A small image VQ-VAE, trained from scratch.
Model: 13M parameters, encoder norm rmsnorm, encoder moe expert_choice, encoder patch size [8, 8], encoder layers 12.
Training: adamw at rate 0.0022, 22100 steps, batches of 128.
Data: 245000 training examples, 11.5 epochs.
Rows from block 7 of the encoder of a small image VQ-VAE, named by matrix and row number. Rows with one number within an expert belong to one neuron, the router's apart. Each number is 128 + 32 x the weight over its row's rms, rounded and kept within 0 to 255. All counts start at 0. Numbers have three digits each.
Before each expert's rows are labels from the 100 images, of 14976, where the router gives the expert most weight on average: "patch colour" is the nearest of a few named colours to the mean colour under the peak. Only what is clearly more common there than usual is listed. The data: made-up road signs on poles. In brackets: how many of the 100.
# router: router (encoder.blocks.7.mlp.router.weight, 8x256), inputs 0-85
# up: expert up (encoder.blocks.7.mlp.up, 8x128x256), inputs 0-85
# down: expert down (encoder.blocks.7.mlp.down, 8x256x128, transposed), outputs 0-85

# expert 7
patch colour: black (69)
router.7:107086113140165096175127124114145120141130114146078134162098156127118233132143103216148173154138133147184119170123120135202139113113174104167198111133139166124133138144128156111108159141164174168105185129125134143166088125136077078143080123160117138169157123
up.12:128048181174129109131134117124129128160127127210116060131113129108146222126113124194128210145128106130161107134151117130223129068147128135104151071144113131124127125100112144202148129165039128132129139129128168158172108128129117126185034125120125151128126127
down.12:149150127125145159118220125131128130122141127128226110120155126222111050122112084036151129104131129121031127080125126138094118128128125128102129137126116083135116079128131129139147130128130131130120072186195126157092135120105182125224198129135131114060137124
up.29:128128128128128201128128128128128186128128128128128140154123115128128128128128128128128128128128128128128128128128128128128128128128128128128016128128128128128128128128128128128128117128128080128128128128128128000128128128128128128019245128128078128128128128
down.29:128128128128128128128128128128128128128128128128128128128128128128128128128015128128128128128128128128128128128128128128128128128128128128128128000128128128128128128128128128181128128128128128128128128128128128128128128128128128128128128075128128171128128128
up.53:130048184157127127130128126128127111157116097182127067139107128103147240128124127222127196169145111119133100138189132099182127077139117127129149082176072138127129128120094162146142128128072127121136170128125129128180089145128110121138053127126127144129128127
down.53:143131127116135137128184126133128130123168125128240129124143127206129066123128127031156130099123128123047128040125103122070125127131136130107135131104128082134103056128128132215132130174128130126122056186186125136081165122111175126179199129134132117054149125
up.87:130070201139132113131154106127128127152128128156128076133126123106165225127095124127128195173140071108198128126195128126177128052134124127107128076173059162124133126092110131165138098129118128124131136129112145137146128128144097123190040124189088139129130173
down.87:140134140120152177127131123131129129121151142128247129120136122213129048120129127064153128077103128123046128068127105139022125128134122139118129139113153096134125127128128133144146136217128133128126047181191127152117154119117190127132175129137153102056149123
up.89:128123148121138138138170104216124128163128104204127101123113126131135128156118128131128144145123053128121129128141128160161126130209125143128128102128096102153097128128041128219129128149128099036139133131000128126140129129128128144127128128136133145116165161
down.89:156150137123103220128136126136131129125130136123219109144128113130129114126066129014144129124187113137112060059131124123130126144129128129087102016166128122093125099069128130128128128151128128127142081198204151126074135119131164145171105071130128121051085162
up.98:128069128151160170125128078150131128128128063201128131128105135128128128124129185128112128160128103080124129128128132126144128092247104128117128108145123117128128129122052128170176099125108043052130134090080173127234109128128135115127130128116128142129127158
down.98:154129130114129191125126113138137129132129173111172134127127128184129126111078137068148129124142129140131110027128057126128127127129163130113133062131128115133125117128133132126128128160128127128115052168221129125070129117144183183135107107133142127048129127
up.100:135115156124129128072168111128017129121123141137128079097194089154171128128131094129142146185128084128120119112162128127138138125130121128116099080181082122128102132129087123187129039130110128125128118128129014124092128128107136148130122157129127154128129166
down.100:128138124117143128129140127143122130124128090133128129169128122133127113124129076135129183087128098128084128126129128115172095120140128206111158117125128129090123120000081188152132165129090129088187088127112125125132140132096122121130123045054157103129131107

# expert 5
patch colour: white (44); pink (40)
router.5:159146187095099146148162145165144153073148150124099155098116128094191112131089154115101107076188068137104096104094113095107152143153153150129100152164110157139149128079082157121125067123107108059184130144126164117103110152165138143111131110079138162087124133
up.0:128123151126096130129128115133121139102125086046105176177145090076130119128198141155114130128123216128148130125178130190084142125117120104126032128129128130131133096115212114106195103115107131139003156129046116125125169126101183134108146152128117105128185142
down.0:118107145132112072126133151126192129190139144133124135186147171141132131131110128087137123120120133147113135137119134129138117125134208129159128032133110134069140129128165107076126129125095130158160127118152224128144095132165134135079118113135109124089094119
up.7:133137171114040100134123112112078083126151179146143074102132143116068106130056157133135128130137118116101152108221142127127146183142127116151125065138104086124113136105112121179116137101118172119129119167182159163122126057157148148140138130100154119146090161
down.7:112146111153129131158125136163094123096121109127171128144131130143099114143179142140157111126165128126132137086140123087107107121137103141133179089127127094139086093128037174152109175140126142062137102141167117084107133113119104119059154121081151155110133124
up.9:117143161126105131130138125201206128131128093162127140147131127127217126128139135130113075122124128131088168125125126134146118158227085129127053132129125111149134117128109133126148128059127099061148147129100219055129135135126122126084142134104127129127191123
down.9:120141077131128087135147130127126127164127140109131117160128130129138143128124128127146165158144163129128090129128123120134111100084212128134200000153137128049120113136171128128101138139139142160118113147184126123121103117121095125057037105163122134128057095
up.16:128118145116152141159144138134159121128153141128126111093083200127161129135061111117131126067142116143138092128100125098187122186128134188110129128207139134113123120128128192133119125182088119128255129119118141191141090149128127107196127086105121145111083128
down.16:128125097128179049127129083126108102162130117127128108130137121135020128126128130130133149155000174120131165134153134155139143094118152125128132131042139108129127128137128042147155179139140153138070128125128115180173134127115118109125110141134131117213148111
up.17:164128163127120183129139181146141129085145128106123110072125143129154117128082120107143108080134098140148105195115132115107133114128134200120116132128131151116163116097128207128119076169128121123230126117116128138129112148130126132152132175102087130128033135
down.17:127114116129135041128119051126125064188152087127128152159134123128053132128137135127136134147050196127127198129127132128128151107122152127131164130096127095128128128170140121133164201140134141149031130119128124135186131128119127093223105127129177123135202098
up.28:121147170142121106170129121160255116139167122119144146096103152092111156148113209132108125098139138125111110105128126113128130143165117113129131122138127123134127166128130112130064099117137111119125184146157236106117089100103170125116129095115141128134125131
down.28:114095091125139088136140148123032126129059128138149060209128146150157124134150079146135143160127128083112074132123166094127103113057207134130146028126122128091098120141115124148125144156115135137136062133127066127123114125112033131110103128134143178131082130
up.52:130128158119118198128149176128100144065122114116110129131125132139218118126134131129128102122160127145149098131125118076101128118130129197094114136128122138126136129091126150103132100138112111127214129107077125127128146183178117122129113216136114133119061120
down.52:128080121128145009125133039128159067195132126125119182159134126126077134125130129126144128128072196130131189139128127127128149104125203128124161129125145125128073110131222123128181161142134167190015129124128127130174128128128128101126099126145182081130171105
up.58:126128115093146163127125148154139149115085118178118134179107135163206125126131134133072076126138081133095136131101093141147089140161162167116113128140117139131135137128062141103143144070133106081151147130109165022167135153152104128021101118152124151095154082
down.58:127158128127136112130142103128128140148128140000128133187126116130147151125101115125144154173146131128129128133134112128199112104007149127131162049163174135126119099130204170061110130130139138181109128161142128125128118105176129134072042100162096129123126118
up.61:128128151128128128128128128128128085128128128128128128128128128128128128128128202128111128128128128128128128136027128128128128010128128128128128128128128128128128149128128128128128128128128128128128163128128190000128128128060181128000128128128128128089128128
down.61:128128071128128128128128128128112095128128128128128069175111173172128147128128128128128128128136128195066128146112171094128128128050201128184128078194149175128128128128128128018128128128128128128128128128155128128128060128131128128100128128128128222077098128
up.94:129130127124178147114137141195155153120127098190123144161130136152193121120133153135104102106128104132102155128112099148165116139207192179078128132138128138141119132128052139111186134105120118045163144128088160083173146133126115099109120128141122137094163101
down.94:123147108125133078128163121130127128188131130039128122154131126127128148125123128127155187152136175127131109132128116117168118080000160128132186040127149133128098099132201126112108137144143142156102119127148126128121116091124128120062021125178105130147130089
up.103:141133116106034122132128117149128088126142137165127127099163136117103137150121121130166125196161107110149130107159153133176165156145130055173096043142131106075116092093106127169130130099126160116129110138133149130129087101216110150138144152067114158195111174
down.103:122132136182127118137123128143159120121161124159143099128133120099080134127128140109165117127132152125137155155092124126132126082230106097156128121099128104097094097136078133180110154139128162049156107139182232117071128105128129145050141132060144155129109167
up.113:135119166204173134128171155138164176123128130128127123104128152138104133129059156051119131036128124136121134125095112119112140119130110184110137139142129149133131126118114140136132106139095129108172142189255144140136125116039129122144131096104125127044084114
down.113:124150028131138058164132106127027066137122125127135105128130170159064111150134134140136168123090130109123120122131165075113127095095137131119143118121138117137100131136128131144128162144148127136093116124149005128136134131083031074214126127127153130137137100
up.114:148137116091080131103128127131124111052118122173181135117147122107166128128136154136151094153126117097143080129131131136115162138136128091148022128135140060113135106127105117126141119106115147119124122142127127133095129104213130151139165143111102144151143142
down.114:127054140247110053128182112139211146141132131121000131162130133083126182128082057124141151136142156128151133140125090126162128121143147127135142093153148146084163073103133127161084127136098142094128124143142201126118122104128126146100088127114122143001106145
up.115:116127217126089123138176136106060117128122142117101106135128127128202133126129131167125128124159128130107125186138133127139125139106121178131120120121123113188131128120127129130120129141118067135171131138130016112128146170115100128132138138123134101127094143
down.115:124132053114123070146102105128106099126120114125196129194128157129000102119135130138128126152069130105127147140130137170096106127133250129117190104127128115067125124126124144135173214128128128114078128128099139106212136126140116116105046181137125126129131071

# expert 4
patch colour: brown (63)
router.4:109143120105145195132093119137119154117120132157129138076146129186076040127169144182091106094120154097098123137090156187105136154145111137128180162078159073174146160167110159076099189081173123115139100091141123136087149133047149137147206158120144064141112097
up.1:091166129088144136120128115137156122126163162148183140066195164192130045215129174185170105082149140076098108128075128127140125116144081135121207135117128105177053173122128193125120200106196148098136117154185139165121128091099142146185162136128123086121113111
down.1:156130100151176159060100117133165124143143101098164174142128130189127151128172179184117169132144200131132109090079094163170116122122115123119191112127129116134056184178195166135134176137123150166063109146162080128131128120095128072113082125118103129094131087
up.7:122129004144157125000150140154128127130126129122137114165123064173080112123000130119132133191116076132113129180121147123255118181129098132112130130109126078133063100119129131123110150130129128125133122112166128116147117129104161137120128113084140122128115052
down.7:119127255196115143128120047128221127142170129122123145125131122079111137140119128120140127127153134136132142116134026133131161125137112131134138133152125127108129128129142139139116126126128121128048133147151214132121192129118150129144101048102129142092142129
up.13:120128132128136127128215129134110125127126143149128000129128114136116104128032123125138128198108066126130139124143133129139119125133129154127134129117095119134128120114067133125126145123129128084124128128133134131130127130119145148128109172128128144127128162
down.13:128128146137128144128131124160195128114137124112127138128135119133128128139125128121138128124164129131131134123128090117114123126145093128128152136123125125141101069126132168126129128127129133117119128128163134132125130131120145126219141087102131146061128118
up.21:128128128179130131255128128126127143127127128123091128128128128131190150128146128130128129128128128244128126127123128231041129128124190128128130129148247128128129072129129128128128129128128134128128128130131121131114144128120128127099130128160126129047209128
down.21:128129099134130128130128186125088129126126128141187126128128255129128127128134126128128128128129123128127126121128131122123127128125129131129133122130128128128102128128110134128128132128128128125129128128128098128128128130127000108128131128126117132127128126
up.48:119128125155136123129124142128206128132126000081136167128131111140129114128134135110132128133123132086140179135122131088132119119122010125102138129105128099148122127129215137117095132110207127152128139124105152128124118153097136094124130122127084127134119072
down.48:131008139128105131123099118143165120125127104114125135124124168118115128128120196128132133255165129131129139115119080121183126123140147129119145053128129135097138255130134120137119068138108126119124128116154140118137127131171127149116021088098143227140130155
up.69:128128128148071128096128128126120129129069128127128128136128127128128202146131085128128128128109128128122128128250128129128108128128082128091128128201122128120216128128128128128104128128128128128128128128128127129128128199128001128132128152209085109128084128
down.69:133128170127129097128128113137131128127128125135128128128128255128126128128128128128128128203133128128128128128128127180128128128146124128127131128128128163114127128127106011128128128129076128000126128127129128128129177115216049128179128141097130128128128128
up.89:128128128128128093109128128128186129128128130129127019129128103022127152127113128128218128122128128129128128168128128130091157128128128119128128128128128129062129083128128128139148128168128143128128128128128255128128118129171166129093128085116128108126003128
down.89:128128175154124130128126127128136128128128128099128130128128128128128128129091162128128129138134102128129128128128123188131134128124128128126128132128129128128250128128095121113127099128128128134123128127128152130128160128130130255255128123128128141128128229
up.103:129098125129130020128128129131148130131132055116065128182107128129128128128125139142128220128128130126199128255126148128149128128129128128119132128100128128128124128133143128127128129128128128129127128031128191129177128128126128105130125128125128129128126126
down.103:078111230143113129133115124142142124128129120099142140128129235050121128128124129125128128222133143131124135125120089085130125129087128127132128128135128128126127136175150128135128126242127128123122131127138142111130127128222104211115129120115168218128220121
up.104:081128224128128128128128128128133129156126127126128128128128091131114131128130219128128128128004129114128129128128127128128128129128112128128092103128128130224128171129131079128103127128128128128128128128209128091119128128109128128088127128128143128188128106
down.104:128128125098128072128080128128114128186128128123128128128128183128060128128128128128128187128130129128128128074128128128128128128127255128128127056128128189128128172128130128164255128128128128128127128128130127128128128128128111128128128128125128128128128128
up.110:101136133074142128127128122135158071134149131144123135092128198145146108160165163214128112096144158113120127121120128104139147127136120081187214129130118103139000141159190150128127141112146116121098121087144125137142117159126131081137142133106164132126126131
down.110:142066124197132155111073124072097126143127109111130128147113147125133197117150187134113200192135190133126109096105124193132154124051133127144138054173117203048115184169186128135149104137070115241110129125171090129134129137125096120119092128111122154117123137
up.113:127171140129136152122126130120116145085105141134140129131169079218122077125136164135133138136127128039103127128078160209142124124131130153112172125086140104153127164115114144124159186051129130114121126139173129138116133131019156153136129147122110012128111080
down.113:128081139166154113122126105179166103127139080126131142123131126121092147146136153136138163128161129131142131100130040129171123119149105129111186076147127143122109109134127171174188136255132118122068123151119129128151127188119139120240135115126119174054146113
up.117:126136159128124132136127118126132127118136143185142128119131132171128106152106213158143103129087128118132127121129128128115125130155106128129137130137119029142081171120092145128128147117164130108124128129157145128127128128084161133129139132066128127106121133
down.117:128127134196156143125132116147082120150130120125126144136129128131128129128139134126125192157194150130135094041129102124165108063094107126121144121132126230149097122148158162255255100144118128140119134141162043130111129128111106120245135118111125136068129150
up.120:142129122128123133131126095124171158123121184169132116145196085124108099134077141123141125167130117126147163123192134214169127122119081147125136082119130111138175121121114153119173133071130128125125127128112186132069137126113142176129137124128096109121079222
down.120:129123134154094146109118102175161075095131104097127139109128166085084123153128148121133127128184129126156140099135086119075128110142084135114162143127126111151104132119132138132203116213129134079115118119186125125128128116125154131215152112048168196076137125
up.121:128113128128128127128139090125125126128128128126114128128128128127121128128127108064087129157092128249127182183129129117128128127128128199127023128125172130128117034121127127129128124128125128167143128033110128088131128127140136164088183128128138154128127128
down.121:170128129134255058129096128128128096127128128128047128128128128128128128128123128123128152128128159186223128128129157127127128037093171127156160128128129185129046128125142128128128188129127130212128128063132131129187128128118129128125130128124129086128096087
up.123:154095119102080067136127118122149125123147140142140089126132118141124109157070121061136129146135080127136128119165132128115120125126109138128000108122129117093128121114110128122126141123133130121127127129134252133128109128192136137131104110128125114128058127
down.123:128128140196050152130170099163160121096132107065127147127129156127138124131128138118128130124169129131144141114144089040100125128123093129039146139113126120153102081114143133126128000219079127134100128116159124134130135133119152124120158101041149135107132119
up.125:151127127138147193095105132134127130056126121183132128130130144129128083067118153162128053131123108107129148126037176127125122129178128117131125154067128122144128122107067192119192148124127128072122162101158138135155128128117191151152159146040166128128137123
down.125:128120117190142118125131115126134130153135133128134111125131121141127134139104126113128174184142091130184123076210109117168128126125123132115147043194128128087126126129128170148187135127131131132122123142147128131128124149103132128255106106127129150054129122
up.126:100139136088142129128127129128141126127149127061148171071151154153139104203146143144135130088145208060123128130110126116152126120080105128127211129124128126161021143167255151119074181112187134138133109128135103139116127115109132129145149127131125124163122084
down.126:149043146167148154094070118129127122134127107118131147142126162140123145109149236128128150236139183134123131100090087123167126118128170127109177022133127126108094255189160141146142117146064128127108130119177111128134127136119129107099027128090110178105133122
up.127:128128128128128128128128128128128128128128128128128080128128128128128127128073128128128128128128128128224128246128128128128128128128128128128084128108128128128128128128128040128128128128128202128128128128128130130129128128128128255137128128128128128128128128
down.127:128128128137121128128128128110116127128128128074128128122128128128120128129119127122128128129134132128128128129129125130128128128082128128128121133128128128128128128128145127128126128127128128145128128128166068128129128127125128129121128123116128127126128128

# expert 0
patch colour: black (97)
router.0:166132110105131137094104102109131098146149104056131183159098141122121090158149084136125145177093164078128155114173150155144104100087049130113088093155083139099154132099206113143154124054115095192124152096082081116175110137168115133103107136179136107177105126
up.1:128192126128129164128093135128212128128128128127128147130105081128138127131141128128106128138190129125005090128128128128147051128128074128126141127131128106128138190135139200116076128049199038128128165129145130129129129156060127106129129128204127174128126128
down.1:128128128126128092128070128136128128128031135128128129061209120196089127128144201128147128128131125128128128125109128127081196086133255128128195127131128087181092180143123129082133154128128200120111087127128102127125076128106133128095128128127128048128129122
up.6:130129142151130128132125128177139128131128128116128128089128131128049133126127028126122128061121131133129123125124128125113129184126128124128126183128132128124132095137137112126124130214126134128127128127128125129125123128106140127134255126105128153101137134
down.6:128131122141127128127157133088000132139128190108128117131128125128132128128125118124125128136120130128127128134128147077131127134041139128134103128128128140096137122127131120125127134119129129246133128141140117128120126127127128133127123130139124127128127128
up.19:128128128128184128129128130129129128128047157133129080084128128128128127169127070128128113028128127168102128128128129128048128156128157128129120158128157126128128128122111128128128128168087143128128128128177130128127128221128128158124214128128128128113113128
down.19:128070128128091128128152087128126128128128128091128128234128128128128128128128128128128128032128128128128128128128128049128128128128128128150128128128128128128131128125229128128128128128128128255128128128128127128128128115128128128128128128124128128128128128
up.24:126165129133127195129117128128182128150177130072128143125128097128128128130152128145128119128184171084011115128142128138152062128130087128129129129130128121131128151129240177128087125101240101130099158128128134124134128131119128139118128126128128126129127132
down.24:129116084128160020127033128128123136137094128135127129090127125162058128128153132128146127129135146125130142127041124133135157098131255128128219125137128126143011139128128130128128210137128176127126127128128128121182084127141131130036127137132122099139134063
up.31:128147128128128128150172128128128128128128128128128128128128128128128128128147128128128128128128128128128127128243128113128065128128128128128128128117128128128062041120128128128112128128255128128128128162128128128128128128128128101042128128193128141128128128
down.31:128128128128128118128121128128128128128128128128128128128128128128128128128128128128128128128128128128128128128128128128173128128128128128128134128128128128128128255128128128123128140128128128128128128128128128128128128128128128128074128128128128128131092128
up.37:128128128128128128128128128128128128128128128128128128128128128128128128128128128128128128128128128128128128128163128128128128128128128128128128128128128128128128128128128128128128128128170128128128128128128128128128128128128128128000128128128128128128080128
down.37:128128128128128128128128128128128128128128128128128128128128128128128128128128128128128128128128128128128128128128128128128128128128139128128128128128128128128128128128128128000128128128128128128128128128128128128128128128128128128128128128128128128128128128
up.38:128154128128128128128186128128128128128128128128128128045128117128128172106128128097128128128128128128156128128255128128128128128128128078128128128128128128128128128056128128121128123128237167128128128128102128128128128128128128128128128128128128128128128128
down.38:128073128128128128128128128128128128128128128128128128142128128128128128128128128128128128128128128128128128128072128128128128128128128128128128128128128128128098128128128128128128128128128128128128128128128128128128128128128128127128128128128128131128128128
up.59:128255128128128128012205127128128126132128128129128128128128127128128128128128128128128128128128128071128128128128125169134090128128000102128128128128128114128126096128133128128128128121160124128093128128128119128128128128128128128128128128128128128128128147
down.59:128002128128128128128040128128128128128128128128128128128128128128128128083128129128128128128128128128128128128099128122110128128128128128128255128128128128128128182128128128089132128149122206128128128128128128128128128128128135128128128128077128128128128128
up.60:128128128128128128128128128128128128128128128128128128128128128128128128128128128128128128128128128128128128128128128128128128128128128128128128128128128128128128128128128128128128128128128128128128128128128128128128128128128128128000128128128128128128128128
down.60:128128128128128128128128128128128128128128128128128128128128128128128128128128128128128128128128128128128128128128128128128128128128128128128128128128128128128128128128128128128128128128128128128128128128128128128128128128128128128128128128128128128128128128
up.61:128151128120117190074115128127181128128154128131129129150126123127165127130131106203115122129197128098047128129128117127232000128126012129127130127128129125129128127126164239128096128066165082129128171065130126129151128146097126128129129112129125128128127162
down.61:128128128124140071127056128129127128143128128128128129119128100157081128113128207129139128128144197128131128128057129128129162103129197128127255128128128090131083128202124128128144205143128229126128101128128125128128080107131137128099035128129128104128129099
up.63:126132128130124126133082127128166129163192132025128183123129109127126128137132118157128126128181193083015106129136114156147069128128115127129130128136127123131130149137255202127092127111186093185096167128127132164128128128109128136171129124139128125133127139
down.63:128089071128165059129052131128122130166088131135131129112128129173034126128170129128175111129135184121128140128027128130132144091134255128134255122136128125131022128171117134128128213165128174124113127128127128103191076128141128129058116135134129111130141062
up.64:126133128130124126131082127128163129164192131023128183123129109127126128136132117157128127128180194084015104129136114155146069128128114127129129128135127123131130149137255202127093127111187096186097167127127131164128128128108128136169129125139128125134127139
down.64:128087072128163061129050131128122130166088131135131129113128129174034126128171129128175111129135184121128141128027128130133143090134255128134255122136128126130023128172117134128128213165128175124113127128127128102192076128142128129057116135134129112130142063
up.70:127160128134128128128113128128178128154175130049128140124128096128126129131134124150128122128177171084000101128139118139142063128131097128128128130130128120131129141127255186127084127117234104146102154128128134124132128129115128138118129127128128126131127128
down.70:128104066128164024128063129128120136142092129136128128097127127165059128128161129128154122129134152123129147128034125133136157099128255128129231124139128127141008128133127131127128209141128173128119127128127125111189089127141130130034127139133122105131141056
up.82:123120112151150213145115150133139128139129124105177128137126142133128120136127111114121118147095148106130132151117132140135112171118111145108117128131197092126133085150148203136120219143140124147177110137127122128127155119144127118137162186255110170195130122
down.82:127129059137124092137123139126000129110038148151142094134129128170122125129148117129135093142125115107122124212128215136128133084128131128157108105152124127122143128131037128141128155197128152102194080205134082128112128121155057137130138158155119127130128157
up.85:128128128128201128128128128175128128128128129127177128126128128139129126136073126126162130128128128174123128121128128128152127128128128129114152128128128124175089128130129175128124175128255128129130128187128000128128127133096127128128128128128127128128126128
down.85:128128128094130128128129143133087134128128128216117123128128128129126128128099129137128128130170119129128128133131129157102129128197126128128131128162128128127128128136123137123129149125123132096135128133114103113119128127139135133127126128176126102128128129
up.87:127148128131124129128090127128180129160186132043128171124129103127127128130137113157128126128188183082008111129139114155145062128132105127128128128131128121131131151135255197126095127105204092161099162128128138134129128129121128139135129118130128126132126142
down.87:128100069128170038128056130128122132156085130135128128100128128176048127128157129128167117129134165122129145128032127131134152093131255128131238123137128122138013128154121132127128216156128178126113126128127127112188081128139129129051128136132124106129142060
up.88:146123128111118129117124117127053136128124126119029129133139125131146147118188129159135142103212128123198115144112101138068146128124200128124128133124125153117128108078130108116202098127108148123112128126131117138128128123130124101151081255127120134108138116
down.88:105115194157119116130118140110201040130255136146133132110169127127138122127124139098150098119119127123125130143070129142121138113180102118152104141102085120117071186115121126171130126145063128103161142123158233232128107170124128125156129104128128127129127128
up.93:128128130124115147127063128127146128126128255128127133128133117129245119128132129128130124131215129138111136129096126129154099129128129129128131125133128128133131183141130134124085127083168112128125141124185129131129112144135128127131130000255121123141128127
down.93:128128137120127112119055129143137128128130125129128139125145078128096128128130155131141134099134149128157132127127116128134129104150147128114188128128128122134128128129128132128128173135092247114138127117119146127135129179141132128087128128102128124128132129